config = dict(
    arch='vit',
    model='self-supervised image encoder',
    dataset='abstract colour fields from 500 small random pattern networks',
    train_examples=101725,
    image_size=32,
    crop_scale_min=0.2,
    horizontal_flip=True,
    translate=0.06,
    color_jitter=0.6,
    method='barlow_twins',
    norm='layernorm',
    norm_position='pre',
    activation='gelu',
    mlp_ratio=2,
    head_dim=64,
    fused_qkv=True,
    bias='qkv',
    qk_norm=True,
    layer_scale_init=0.1,
    parallel_block=False,
    dropout=0.05,
    inner_norm=False,
    patch_size=[4, 4],
    conv_stem=True,
    layers=8,
    width=256,
    positions='sincos',
    pooling='mean',
    projector_hidden=1024,
    projector_out=512,
    projector_hidden_layers=2,
    init='kaiming_normal',
    residual_init='none',
    optimizer='muon',
    muon_scale='original',
    lr=0.0081,
    momentum=0.85,
    nesterov=False,
    orthogonalizer='newton_schulz_5',
    adamw_lr_other_params=0.00071,
    grad_clip=3.0,
    ema_decay=0.995,
    steps=8800,
    batch_size=256,
    epochs=22.1,
    lr_schedule='cosine_restarts',
    final_lr_fraction=0,
    warmup_steps=260,
    weight_decay=0.03,
    adamw_weight_decay_other_params=0,
)
Rows from block 3, named by matrix and row number. Rows with one number belong to one attention dimension. Each number is 500 + 50 x the weight over its row's rms, rounded and kept within 0 to 999. All counts start at 0. Numbers have three digits each. After the name is the row's rms in percent of the matrix's.
# v: attention query, key and value (stacked) (model.blocks.3.attn.qkv.weight, 768x256, the v third), inputs 172-255
# proj: attention output (model.blocks.3.attn.proj.weight, 256x256, transposed), outputs 172-255
v.62 098:566516533519525468502458518468611373521431495570552477480429545467480490440524519464552507404441451405539447642545496492483561483488434422610488450468556481476561418460451595592529552491448491463486494579571481362517469499470523456545508436510416394504
v.63 100:442562556518561555537469482456425474488435547504643572464493487551474456443495493537417514489491538501451451491560466586589542476472643493533494418488440493501493432464430526524552403461481562517442522453452618491499523586531572476483549503471468596576
v.64 109:388452496546468447501480498544495481463554435543578487444455454581416525367499514499539474571455415572428534515467490689471527549476555533608537515444510490501432500496583466551578513601489456475512458515511513521484460503450500493619644543543606513622
v.65 100:394503422417435412552540543515491619470501485492527504489486558468453512474446500500557525573550480584496361478521461530559556429568420442510515424550430497472477493476451478376592550467556437498548450514464495481492448605480499533465478517456508511438
v.66 105:476535548552523480516517505458443549525546542483409417564569534559443467497513494605429439490637492434484566459524459428547437558546528559434587515499499517443509592442524482532449378544453535565470418546538460577454461552562450433479581472534497538584
v.67 097:519586576494467515543475482443428494547463514601492540469465475521446450528467554503530507580526509397369420561525479469462563555481428509616497497437465451483525550499594426532541451477370373458517424401422520568479467531535419496472481547480592538444
v.68 093:575510508540457560508517499495448520485470530534548468442600542478425461486481436585580546501521557504509440462493588533549534426517500507590506438518466409533472554486536414503462486480512498367509376423554482485587503538542412415603557474508504513488
v.69 098:563508568421495419537502490517427400520388533493534504497512546460378582533430527482498516611543482594518443456529437602517472570479504517478491570463572525457475521427523375494556605537579455543521528476505503484489502471428438612536534523517518479472
v.70 109:362583525395545541517531512553592404487451540468506391479525506426567545555444430515509590520475513562525516508533474476506540384502430539480457545434500461536567505469523542491472479510548608554534465490501462404564437501517399443492529483463451498523
v.71 107:512484412537556485499511439405404524385492522499556564479484387468488507412535518481480563431519499575585476514516469440460569494509478492564492447527540510564390498470538524441477510450461550470549475583497481527498459539506621542447547442501533485423
v.72 103:464448400474444517452426517506587559457449461391559494483465472487416491584608434441610450521433575481560500509578547492486419453503615519445547462539370450467529452485441475492541500494540507443448439498562509571446558471454445477539340481477461519474
v.73 101:603513502525625540561481548532406492607620484448522416553425545481469540542527578443401483439514485453468502548541598521477437535443488495572468543494460585503447501440488467513477626514458502492498467480476548438491553586388478503561494405476457588492
v.74 110:470490487486525458554580524445546599487528435552569567517559439585524468417534514487511453496439467526415450550559503476583537415502470517484538567469482459451508486497478555406435432549436524419615440513396516552393398592563482426515525549458430361429
v.75 109:394527464543463541434452439437525574541516439466494479533482532449557403472454455553441529476437452508375467575549518434480525480648460479555465530435481473436480493587519539575437469600496528527502538524566467524469559534569472533429599523485488535504
v.76 106:527491510511551529518469507519447487518502583475507511445557449551468528492492524508432464410510543538546441429492467558538445554544549571439482505479541486480503455492534512506421480454428523499502545533509538381431532498543524504503520561501434474560
v.77 096:408464465513529497389471551467473430578535516490505512424575459568488540516461482507519517557436547460545568515484466567497455461525450458447526532494546470440580488468465521482508532594499520459567551617518507467471478503428553612508429585468480460476
v.78 091:452515432407505318556572488488456601485447438523538533586525449512541467449475516446535437530489481437565520496488503509516487499559451549512505524526499484459459428550403519399471552567576476478566465544585502591476529559523539553429529594509484427440
v.79 103:485552437448562581622520422546466487608482476561425472444466509460522403491378496551491527471515589539438465431548550516531504494475555466422429509437525482542538549522463441450546484510478482515519572427517529554462522541508392529548501456467564580482
v.80 098:452433516488484496567483455460545521482458528490444497483524481521444564485456550460490466530524516531500424396536478442477417463516523399486602480464503486560518479517499537463470449614638515533530481543489596569458553503469467476591507546391523505545
v.81 105:454438448503500552554474474578499543494447554438509488441449483494619418655438485470511501502473543426486520443561481471619469515488510486448443469505467385495470577499589463379486470491516482548486411546420578570518443464482410467512472495467453479473
v.82 095:501611490487566623486442573429482447516478469592526519437481457515489535518450530432468415548524527538555470547510430473494506546548489518550430389413491525525489427598511559478434493467455488564499513551477426524483467395527511486464521433446543521463
v.83 099:485492457471490496510554496490533575516475475536470564546518522501490522484556505536528501439474477452520530535510498541474518566527496518489474468509414449399424537412497435507532414493441439436561556604499481525518581539516511379464486498557522440532
v.84 099:529367515461519577544491499462552503515489446564507524526546454507557491485584475560436540484417406464551521490532531469593572462555574518482571472496464523415574503527504583454459510489466519521487467523490490436427486563445409502585496429494500439553
v.85 099:494439552519605438428512463617490531405506411532488477496440444504548574560507546536410457424408467521543569462451466444561560539570637545533538558582505474524522497504522552510484521532504426543536497433448611510539579475472580561589465451569492546508
v.86 099:579546398528575565472615501536514527528491479492494432512524490487551461424436532577492481532403514456561486474523432536495523560538569451538452518529512488509567488565577447504535497479479500504548491501502454422534530444437439520519518475561545521446
v.87 113:434480579552505523439440629478574503449542544524571465558558427541458476583471548556449633504492444436472486567534482526442451436508561552547442500454445460492472562601534485423471522611510493409498528541546545519469500509469540577606471466507439541623
v.88 099:567530511496519524464545417492541559452496562525504478577493515470463506471467444476500502417483512534623469590534492503430492447458460535541447488451451461468500469475530510532508512423474481517461436541515499489573475472414497569527524452501496509548
v.89 094:497608460557422574524429475505450495509491533414523516472512505513489535572434498464594530518469553535443574499399494464458360481474491500474546440495481530505499541491463517448581495563557411559477520481548560460495476544525420478469453465464593472557
v.90 101:491452489602418459512490492463552447544446534498478553505461501450413497493500482521543514537410446546555399491460542394498491528468467481499532463531455541465485576522575461504482593501460452558499395489586513407497417449571448497485443508468452510378
v.91 103:605507556497552463540491443549512398524433476533486478465485583456513474398465514517485398510512565554453438406527509550497488456460527450492515499502564460448459525522479434494506472520567484525435577508553453536502402442552450460426570528503380501442
v.92 110:494566450525508569523540440535572491711532447484523623511557458528381468522459471517527510507447449476491447561513510428460457526566448531538497515482439500427488458478511483520467511554438533426511527496392480535441421478526512554494518477493638528404
v.93 107:616479549492514576528444441532517549473475497468344503604557545607485477448550483458573528511499485478491510528415564512518550591445505532463443525502480532490527508529565415540477492381482505510521518515575543452460538525478417547545508499581464411416
v.94 095:545483478510580514543566416544435430485484537491536419505470497434450480521492480441518611408538515437517547451431451550529528468473584445423474563489541594538409528485589429425485490478505391523370504468467481521540564447435528377542538486339505467537
v.95 111:414547485573529590535456552539478450574493550499455531595437546495437442574455575521544490488438438582456521479576559521398525522534517551491666565522491470508495572448491473500595465465553516466484531544517479491491516472538462490430512563536384523464
v.96 106:435468478531497419570480442400454483401448597454520613489476488468438579540435406438513523475581483576543466434536581476481504445540478573536486474420467501618525470541458538468425472512604487482552415525546512549424523569546555536573514484514523552501
v.97 094:531544484474472480445529544522426511541483540570508508542491492484479480564538547469440479524499470485526522470562462395461500600540458512478476427569558462555517413517373472434502539569514436611484511521456533524490490468560478557479449495473443553470
v.98 108:430552508525388510445501496468499491493524522433506560538486501561467537501513449555469457543449477487469510508557551557562416569563519534540529474495438467532468585505432551437529452555525532546486509465506472525452447527401604504494626458454448459513
v.99 099:456508399508535485460506469421564539470447467545437523543488546478348517513426574439505499483580442458511349546564465495521458471569523479451488582568509495494579443497563465462502567446486439502407558500473499582556586493500487518427465564438523530512
v.100 095:575444517462504521444575488571402422476466558562540464535509491486421370545532411472545492502567604541377518449527482422579518414525461561515525421450496551521499443487407497447565434448450519505518495449502399501472452547555410491551555442631419507432
v.101 095:507521484524547523520475529532561472531493523450447382476459452468554486511461442559548468428515444503534474496468559579448495547504527494533512477511515523455474495518553482504466544494480473527517529526578454487472528553489546520462496530568498562483
v.102 097:506445494504573516526617468525506512493540422509433539534473539464543564494517528602449577576436493512562448478525470526448498463420430422468516526543554469444515472517556498500504575413484594590468546509447451548515469379537513527521520513523492527524
v.103 100:577465498539564554439486551491552535533493535482421448470508546531491452495538501454532490433524420527577500549489572522571517533457426509479464561554471475564474605479614555496551526461514607490560459502528518544543474524442361477467426548458533491510
v.104 100:624424543433404426420520492438454529487496539510539561512572589441456525523480551464524497540572512559505457477497493497467490639548389490439450550495541466543508539534465548505470457498583490533455502475530494405489525592487470582492649524493561419495
v.105 093:541518415468503511442472509461614536482506597423464508509510474441535492453564462568556479467451476463539506426604488641462548515434585429502544338445533548429491394498553436513473499521499518449485550568548515582506586575395562471509485475517568444599
v.106 097:492382538488411506511528480458400504443548568487504647488496533488525483487486556564485470476517406506526502490387604453562449467485402599524471540510452502570582552495567483431504409538459544504499592590516551477437570541514578459430577438503505546533
v.107 105:462550488497494475558459477541424499505468586500511402472545514516507582555511507524518510567522563528484537418488446538548566481433453495477407476412531452472553478537542463578450445534411446535456459507466502418535539525556541489445500506492495437513
v.108 093:582510492417498527540540528580562367498537412578541474528542622486485408524546473497517464548383527509563511524622418593488481434477494471485610554512514532484453433497466511517519466453535384501482436545485478526509502449504508470475522466541569466486
v.109 092:490461521417562576524499513456512496485469487540498567458583545579427504507474575548597427487531496483499567461558542489574496508459497495488443477432407603479500574464575494496439525436482512478420567551481496532532526428516531611538494549513455469484
v.110 101:579484486421597552586570520551434536550569537491560536520480472439506554526638528538437557489505488431495534512481492588482533542545508528538452572493504544548428508498524528497504452442515627514470515551468411450433460511537496557420503518545418480437
v.111 090:562575568472527474505559466474511480500525472485465377538524482537521568512484475563475476503532529541428494520454577442521562461518532482523447512452424458467518468545453381472521530541502517537565500380537491495475657611522564430479520487541449526467
v.112 104:483499479470468422554504518473518490493498500530537522494444444363530538514485483461460471484491464519497415545559571512531545461531473567545422516486555470440467488554401476507501525559483615493489440544541480462424525500463533590540512523535435530561
v.113 101:562581485569445523407525565479429602538537504547536376503482491474571383574492493413536468525514519460489509499594494459447413579394460486481493537474479564569496580538398438520511434502471458510407479557495532561459472497540458512526405451537404579402
v.114 097:423454455549480521459477419585503416510530448475496473478472435487463508502426461582512515544505510471467469474436450509452467474523551570496525506516511488543526488449485475500593481504488544441364491531537454560604528470472514459575461568415458527496
v.115 102:414459523560601463545484603414515450525484575449509533471471497575482507429476504626511498449490535466439491498467611505504515483494511463477530403448413551480415497480491444494427502462486543440463525511505526535466426592539452564635429441528522468442
v.116 092:482460541578459448506516522524550401412472543397561493445558545487572422503536485494531456493392420524545499492473479557504535516466531544542536517561509521519468431451473498467482524466512565614538499482494525442485461537432501553597495590589488532478
v.117 104:439604504477523568472479525415487521404562499397471419547534565497480478606479547447506483543578586553436449523528539564521487395555507564477546527424549400521561501495473556432465450455493411505518552528375374414458518477524435454416555454436458579467
v.118 105:383485475554471487513496513578529520473524498496481477496480466412576580604575427513443502568526503449456520515569478419491570415428497474405564481509569461537474442509497504450566499459526556524552528449431401538417488539599527428514519517508534417593
v.119 098:546558392510489442499480407480498498527599484557504527481511531518545497438495574548518427518470492574494547507674490444463567458555476493600469512459550565439440558466543506537562511533521480531452514570448433528483415477478516483445505490648419489492
v.120 100:549579449543471473506499525604585502515406554460471447527453500457541502465483477461517540496545472553600545417557518573519501551402580535395449521497457596484534583492604542521502520510520476521562559501456539534474592580444533509481368463540515517545
v.121 100:455495590494513505578506441458417485543505432512486552516517460514447604463484456511516464436455583503480515485490566505505473511540477421555565484508531500499495468480434461486476467480507467498478578509511484604469560572612567570453419605495504476488
v.122 097:541444529405501533509481541536499496538535402410479442426442507530498479558527554530476593497562527518522487429492531494483523537448477491413487489424445477535476515605560424582440524489542490553537543499492455483493555524533424494468430482566601507519
v.123 106:456398534488450460487453410465494503464597511541575550590530463512565427567549464502480536563478442509412569465448518579554449521594484395465465414537500528468528594525455503519543550507468440519570486528560591409554466435503522489504359496553461444502
v.124 106:549481467536495526532516455457452501508592564487520513513491512440548531416454590437389554426577487520479431547583514405534473527557462478517551432430544464519407458543505496457409496499561490554469544466443477547443496484439462487501669452448518454532
v.125 101:491542544451499523558535501517484474450513401461502521524504548482428522539463456441458435572548529557519456443546479564444490459585470494503519464515488535528537455432506531458586504478570405435434561445564455471574497538459511489471477471551615479423
v.126 103:468558534439448422416435469437587501496533587507492550427562503544444484444529449569563568507598516573554532496473547502535458503508459535496451470517546498558491480536523557570400471516557543529487443545486482509531552439504373454546501600450586471407
v.127 100:541562457410474486512559488464558467611563422520590544435420563458593570421461366437498457534552516387512575501493431518548467469514424458503391407511498565647501501524497512559499541431572489415430491489550512410478517466478397573507425483525524511515
v.128 097:534528441450487547539442558503470444507409563492546539499518558469418482516445469520525551439567495568392526482464491476494422489537560439484461446586505425528509432436517454427467435555511459421531505495414447491476564541511500447517367522556599563575
v.129 105:473569469452453443435562506448437558491414568564496557508464488446466516408577504537519543550430460470570560448528480657428585558606549509439452486472453572491397601590470530460489490499495520414515549502452496474426478475613446465491605513572494484539
v.130 098:402430558515476496587462489535470400474531575476654596510563549538470501563559468446511471404554454451458401514517452467543406490463466482505420489519478467487538506479487543474492528474492514404456418562558453475559478521550447500546538423500473515513
v.131 093:479441464475489517516477528454562518391425520516390485410501519527521451461492504513548417520575538593448502531524455458500490488519468486492481508581560502515486482394484497519563527539515524527496499454415549511417474486435510445500411486501531502515
v.132 096:534558536525601452558498453469543442427552521495443433555515510517389515541514439522501538441627522518466471500483542447552478553420561531486464496496489410561503547456550383506518550544544491625447536472465510537446454514496451459507554573509617553460
v.133 093:487506506435546561546481570542442445527512428499589554547441489560490535587498487552580506449438431446503487550591539498570490601512425557551431470440602511549567498497491554502534521476478464588475545625531505508469592457442539536501513427525447472479
v.134 100:448553509457545477596637452540387532493537466434433491535565607466554548479513520389474567518530481446455455466497317564601514451507480493550486578508473457510404533525549558518485395502526475532536468437511495526436478573508459552448535562494474546552
v.135 089:476488418460434446488421465447418569497448544351458570550584563482491456526435490537485468489506526570570518437515600458560451580476490493561571549468511552515428415438594467525560452532530630385471485525463544479556631489471465506493521560535449459466
proj.62 107:491564453491516602539534397539511573556543492466453545534546502465535370524462538516491569557476630483496587471502553526466480390546564530426453535521461430488469497508500423468494379494506498502558499427396454554524475507481443567403544537494644529526
proj.63 095:509491483558517417445485510548536474554484496539431446536580413530551516503542434515523534587591478465483505494415559465444484464540411551466534506471473483512500580457556521522451527596505491446482455555490417470551544486514453446556494470442566460514
proj.64 115:546506450447550491442555571444528560546443490394434545520566579392568547513425523473457490449529570386518438465551558409526527437470436557460469550452466505490537521447447558421389440465546440567544500527506454496516571580522474452445394484487453513450
proj.65 094:571529499492528587491410518461494459506503487434518476469535529567493380424463517513498490478458583421470529529558501496415494567432425453493528507477547467510531458491495477544450420491526556499461614530476498435509504349530504514546522476503569538566
proj.66 103:472363309528500439522539549422513443459549503576528479509457500484443591428426472493491547490530494540543452506463468464445527415431464503436470449525463431572453463577494466516514604478505613427534559428500466465486564430526550499460545550488481465441
proj.67 091:482495447474422514505456537543460449542575517522553513448428434477434466569524522485463477497489506569458524457533475479467467526558556509391419489506586581505503437539410506451474510512574551559532486525431482497483420528413491493652518475498516510487
proj.68 096:417476531542511514561509475603569502495524427446436535479489512519536453521428512487420517508624540427485603530538427447547419448504459582447449564463526423486482431469515552432481548524480497568497505519463492400501499493566566574458468591437598498485
proj.69 095:470529575561488534499505524536480525599593457559491474469494571498568450525551548498559472489403549430441474455472462438466518529505496455475467467537520544565538375582464566455460442572518456481512541440527435457564517490425581457493484473459401493444
proj.70 098:558427467552426494466474429480476603544597539504506568569608551573490513517526514533529448467498479447506495523543452537525505490495442440516575508488570377517447480498481508539516500437499370353528571444490510482371537389474531514481478534516564484588
proj.71 101:520509617492414544630477535517535481480486463537522458491421500474440513593571456556490564494562598459439524443555462490451425591559594567531517548472426562495549505451464469527440468580414538526527471434511496472550498507490386492466448552452408417549
proj.72 103:447491530525551503482543495471502525465500439533438512517442576446573486486402519565494535559529471475501503559507574537524561454479395549491504498397541495574531482542572490460479430497505477551527470512444506492557459436623489549488531543463539600479
proj.73 099:437596491480415447490481513470464492469457432520525540408499483463579544456459507516564447444507565465540513399433461499420445462545510487459492375541507546572508575573571543461549490552537550552468548549510534516580497474494481516511520541527487557497
proj.74 104:470522497501462548451442448542494510517513548418491473461444433456461387449507496470465560524548439532563453471573496526456531631480498492463403511376522529585511524542446396514512461434495586613519437496496490465577528401461555561590510503551577575557
proj.75 109:505381459567484485420554443587487425415552515441498531554475443452564578519531460446574471543400508449527491473569534480466518497420552634540516469477488499479480583523443488510517518448496503382502438468467480431482460469507507451539473477380526519576
proj.76 098:554537428401401546475517565450513560533482457511574474549506499469488481410468565475548538602439434483429552543514491482483453465448488534526518568530452518536441592485517498514445565507565486565594533507454516420625466437531510517432560452460547493483
proj.77 109:521564553494487524550515534483504555374526514541489463588464484577527466516566456475493448536545549515502374490461523529574548583423496473566489539446488579521567496478501465496537461481557546461495442420443431537570494461566472483571462362505561446518
proj.78 089:496464563527488534461494488506503497449546448402513509435440646439441428462500467598482555490498478463448474539509572465508459569417484463427491533465426432530595494457468520491546442477434496525461532499487482518485572461426482361607456467445474557523
proj.79 098:521444489593487394463493612491633549568464537439443432449442507375505562553539532464535565596575498392521453474536598588515468543472393508487426477507467403405405561515501511506404534518505540559522510491527475404467485405571559522469480529479566455530
proj.80 094:472506437530568455481487575526512524492536495518440457600441491356509486525546545529534566526520488473559471532466578501462483540493507521521493491515509475556454616548426539544523556422402626538508409448548451416504479385523509511448530400570533518441
proj.81 106:450563515427481473426479537495479537471585537483458612519497472493438452494455607489412415490468467533545511531453436537482470506458542548362468509445493521463606397543420430570480510446533484454555507559484504427466509405510519556532514465502551542501
proj.82 097:486458457471384422426546425568587640546525591472381456479463462447598470555613531489478518496478473492510536501492517536562483557463538473451504576518479632500558477537475472540550498506516512502422497494396534565458515570432406483558529496522513458568
proj.83 102:547485522533529512498490488463393494538454549494568458464427547530401471501510512484577525550570480585516522515522485510510607401492539491506527496468506625594491476557478499501512444449478525566512435427472463429503407566448484479523464585432520529429
proj.84 095:518561469502457507445464425468426451510549538564500509558423476521535534485404500552467583503530510546543530516527470569385443511496482492567466536442449504554444515487491494541541459520564491538499476498545478451519532549563496471460468445519510512622
proj.85 097:580605446425493480478483522495516434536558410479457489462563562539405567532453441512456509505504530498556393599550463494573456447503445534458492492415514459435595454498454556514490406446503425427461483526624534537475406590497450496501483545441511495526
proj.86 099:526524528624485544494430487541480519459550471459541522532482488537466576508541484491534460518430445479464567472550553490505458358487451535536510382446576484522506555520455545566480492576567470458480520499483480515521453461500503479492495535514477411519
proj.87 117:575488407570521534515451376525540481522474402514476488439534542390580521432546520490513496559452461543524482463539484432503446416464551546509626416606509498455508447472511518536554504460527480446513409404510447509592563480474466550471507524548511472381
proj.88 098:408488516503456502471509489446470445508518583488521445443586398541584464487594640463463543542540457592470531520491454487504560450476555485482515580494532483519502531469484575468420483563535448467584544533468582533521488566500444524505578571491522445356
proj.89 093:492477685497536475446498550593563527455444470526440427470472561496551449483518583477480417395514543439572463519542533529567568469473440491488417606557571524461444528510544499506432500535509557491504476515511474483601482449429489596567521470492396496420
proj.90 099:498445533511534506533501479508510481464512472494555501522538471525541417552505470499527514540520543421410608531512506475497526518491607461537477447458556492452557473533501494506516476507463516484635539463448511581455519429547576468526537519462564453519
proj.91 104:522438575517557551580513516453437555515446488434475431534554377553429523461578566581454541444458557456463561494455543446451464508485534418541545432518512503545489440394510532509625634446540459479465472507553562523498553498501590503496504458461542450500
proj.92 110:447508411415417545452498621397527491532507561537453447427444466553639505465510517491445509560608606479503511538524469549442566591451527482483459570401448477487457511595414574477466460506585396627494525446462446507509493506501425504533470526488517523598
proj.93 103:415538432462497449504527560449505405569557463595555441437525591586543430497551391465464469508584518516459446532510465502515459496554488416537447497451428553549467498473443510560521444556510392504514583507469444544445501525474496502517519478396485483543
proj.94 093:420357607481423438525471527534459523491478554484461513490520465447464486532549546617517386503532505507591490518533552521460426422583473587518535415556440410575521560500406507516472567497395596540577552440492533503470392555543441535462435539600456462438
proj.95 110:588489512567498514572521327598463469388533563456511408433564557506483485513476492493450503426536560437491447576501500464537494431485628429471422475460493547508519436573499506465521523443520527486460483493508535531507491468444495418555543500397567511409
proj.96 105:512517467436509479450549601536572491457571351572519490493470557472544440467479483452571558534461424472416504501437483510472419560401523404461544528535550471527487474484498488520500532451469496600503504479490494445542568429472510551468493485514530537431
proj.97 095:448478427579508465592536537494426520556504581526495511527440464467471514513512495479532535447459476493572469532434509479542473440509490491564525517516467470519487578565526472515538451499459578519483540522535549565476507387488534496495577446572507507531
proj.98 105:564562444480580505458471479565522600467537482493552534466459620445562483486419505517544509491524504551562532500449468468537509457511429478470486474419478502442492507452491416549483504380481519494582486562468525473567607448469496410514426569536485548517
proj.99 098:481388475560463487620458569518489510532550504497569512427523507469516429432443465486596492516473470533477473553427547414428499498443528516568587403539506517492441432481444531460489444484519447513540509331505497511434437470529464498493456524516557485456
proj.100 091:481539538522518567577511418480459429550465436501457444493521457585518501492441459508485506454432422592583519426538471547549493526461438502483439504534488365489551527525651505512445571523485550491464519512494534466567556455524677578557514601427493497518
proj.101 092:642550561530430444535472402487483466547457450568559484480582557501435521560534474497480537498475540516479453588526461449501485494513505533513522445492443480489477537431410561500521532545555553497485564551556499547578484531541513474425443511429550422491
proj.102 100:457509460568573472443453455574516548491523545481581527455517481512474481534502509418515491508524413440529513462552406523573592499538599520632527461436485548491516457516534520505611516482555477462537506441531493574338445551552507500476454545523515427541
proj.103 102:444548551449477415639500484528482431587597570533549519476546630499535513462464600466545558445581575509459519561474427543497580498479512525430454484432545548430506513507441464425498415455520421479532559487456386460562472398540536565555515509533488502493
proj.104 095:391610457449478454500529575465519473486542547589429468495410515584451474565511504434477537477498442478495594427415427546449525485555514471579508514513466519418484549495485507448393460460420489510562589520510518541476483416374563454511467510571511613540
proj.105 086:539458578534541502516554577488551533506464510514496490507462490468451562532500473604546484519499478481472529538493541498453585358518504496487473577555462560544511586516478472526532551545497499562484438510506466480532483529565522538407434457445418538424
proj.106 097:469559447464476406531457523546452488514570535420638464551474602510547519561469392472506462399457506504507514532469436510418593528509498513520581552544520506485413362458466549533433497436626475564533420453544506498539425538558399501489477587551501469436
proj.107 105:608627467527514499407422572482550417546638445504531491472499462535451455428483444473496497574427452420442519571536462550475502542491461514498488482619436481476549429469506488539540533452588508412528591480452577548486528484407551536532457480536433449490
proj.108 091:406507494543554552470518375498507543555527581438510492519586453467444514493519485530550436480534472492463516565508465484506577454507548475522489388470460461487549514427505464426567536551413577498493602479483525546418504523449514456463426540501537564498
proj.109 090:418496446533508436579485588479557557519595587448478449527462437376586485506452535385427502564489433531494455449474466512528462450476525491474546593525493469504527463534479467572499488503490514528528471443421457500474423623520537476484515531533500525516
proj.110 103:471550481648463478439412470542578464401507527581508458499432513486479456477512448486475487520486510500451490478480422499560456390500595450548452456529537447517503605544517480479511539602447467512506461514501454516460573599500463474523486435523440438636
proj.111 095:485478476541415516474457485557496526481419521486546579437490622491441545553490491490497471527428498512446541483545441541510453494422459531414464511539491542488534474490515542497478522468391546454506495520521620467551475536540495546558460561543453447549
proj.112 106:534468386519450494407478478485551576466465493404578506518489558582594477525514497566497543624452469453492577512500487504520428486454538485512540526455499431556474514568537481463511424555491387639583527484503493514542535551577442444487510419424510461549
proj.113 105:494515539529451485570485482419525403457499565480418497463499440519488564564459554534529470551484508559584478434449440472476523469525421476516518508531470469389514454479530459438459489636570490551557450528506522515609590501459467544549505526532559469496
proj.114 100:528442531410467461491468603531459540515399475476518602537606611458581560462548504466436469497537547505565518476484496477563473509494451453486556591469460428504516493510526514538444504557520436455519454439489448431469483478425528595496488466510558439445
proj.115 102:539493472410441412430505489506445475472497483537539514508448457524491499557503461448517488494531443554575497517465481505477421467447497530453502444473549549504514518525473432528546464461509485606598516529496395480567463477499518574441469479474412496506
proj.116 094:528583521462580483419475470441456506508532518441545652550550507570559522578512456492447501538439517507442536435548497466426535455525495492435528541385627503526544464535565503543526439482446474462610476573613489510487487487454562486442521402462574405501
proj.117 099:521477519480428459474550436578499564486577521541465556424486578497470512466480461552517424420493434477585460507425425452475499568496373508535526475510506566538464448502484489507487466477530581440398526582519535483505410495557532577547469515555519567488
proj.118 105:570462470497572408486517407374483454487488481529481554550464575581392433466521473525481476468518462440524444337515527472541505525458542540475474486460590483540507521471514449543549449506502535493468474494581547447438535426493519525521544409517529469543
proj.119 096:493428596488517496531507506519374450563414577395545478493523434462497545493479457491471492491411529494512481517513510504441509574455593530485454449504427544466506500447407493562520520455504511429529455483541478539548484537429525465503559550392532467532
proj.120 104:514496558492578501513554516397594526564574469525513482492506635485579518528475508550507515517541499480512535518483465543578536423497435419505507498480497470447480475515472409539549539519531467493462482524597418441587423449481492565463496530456504446448
proj.121 102:523462429523443481518475596587473449475467512521533451437465572485508482517441541502580618500501487473532496493456438535504530531528450590430436536487460467507500581443537510459455418471465574575498483481472545360599475562401469496519512402495518523555
proj.122 093:487510454547503452499501537449552488626532482542494554558503567380481463437466474442496561422456547464507514499517485492454482443481532511511535582589481436463459496462479563454443496548492455467493415417542476505491421516470519552441562492519441569474
proj.123 107:537518517521640466460522506492502520425422522421433525423499609368525480554509562552497538478515486458563423578408604503523557476460540512550488532551452472538583478544458499470531464480477559399437438486421436484499460532496523474549555368493421578464
proj.124 098:460452506432384522491486555492502488541475483454404411486472463499507483466546597595572420527519495473550589433414555511478464493507481562569459507473447530458438634494448567455505495455529539615502491542489589441522542450418481553514471579511509506540
proj.125 100:550417489474495515569461635484430519466385509512504413471533575478376457545508510544561529499492562517477540506454522548494584414428402577537590454554523478575460555495514431584387475489443475498476438417486536470558497474516587432555514483459379514524
proj.126 108:411502487483526544588594496552502529591492470566569398535470593491519525493456457484493413490529407507484503610509469541424529500553440495524464477489435457517478554478436504458477543417413537497465534516443426411510438555529559561427502431565454670517
proj.127 100:514433488457451520489548487512529589441436473550427461493598476575516477512544536503456548502456509539446529494502461523541482570485489499539573484486586528416526528491576527459541513582451512399471591517534415516475498523496641529465464419473539496588
proj.128 093:473511461566554540458574539564594529523474529464524466545523402517518547423536507439506354505428554422540520480553508542510563464460461572388457581562477543516532382471480527495572519510454574549415445534556525507469391467507460534543563490443559456444
proj.129 100:577471476530463445594481439552581530497487474532467410517478486493508500517535482474390499419449563551497409557507517417627511463501489585573501523482531562421479558527537534483480518574436541523451504463537452479538461554427508493536421530478452448389
proj.130 102:463455495460507555410531553446545503442574436484488514454499572557541513487431536423362428487585459614556559493472505493485550594451541530460534493574464467443491450540505377468571456478481490482636559445396508411460561461578431508444495593613519471412
proj.131 089:555536489512504517525553485589472484597573520560615472561445425513495558466548536428562477449519486433413484468448612555393542487529495512524458487592504589440442557515384554557410493438524498490566481442495508418528563457498557552496574433521459537497
proj.132 087:508477514547504513430479584547495550505413412533562555516424471531549499443490475495439454573444482512476569519468452540412448518498435569597471466448489492492508398391486542504629411436466562445492451478490468442504530520500503486501510428485447450461
proj.133 097:470556500473478464521467490533476508519550490444474432428534533398492557476441589476496508572568561521505487601401464433369513486524549373438532538471524395447444505507457423442429445538501476521490486397546560475518482512529562526472518429459440496465
proj.134 092:605603618450459536515470515560508430579489529539522487540443477520548427538569407474485438422453463536557552471472569422532510594475552476533546499457473609550542486567406579529458485484446468541507548540496422506486471489510486445558414550479507473491
proj.135 095:541477535534556543505598426528465575478529523570498419591435478528448493480570546485398476475549498479501499494497453544497412487494503627508476487575510457518561532569370440556537551438443440570546408477433393544562440507536502572430481540442454473508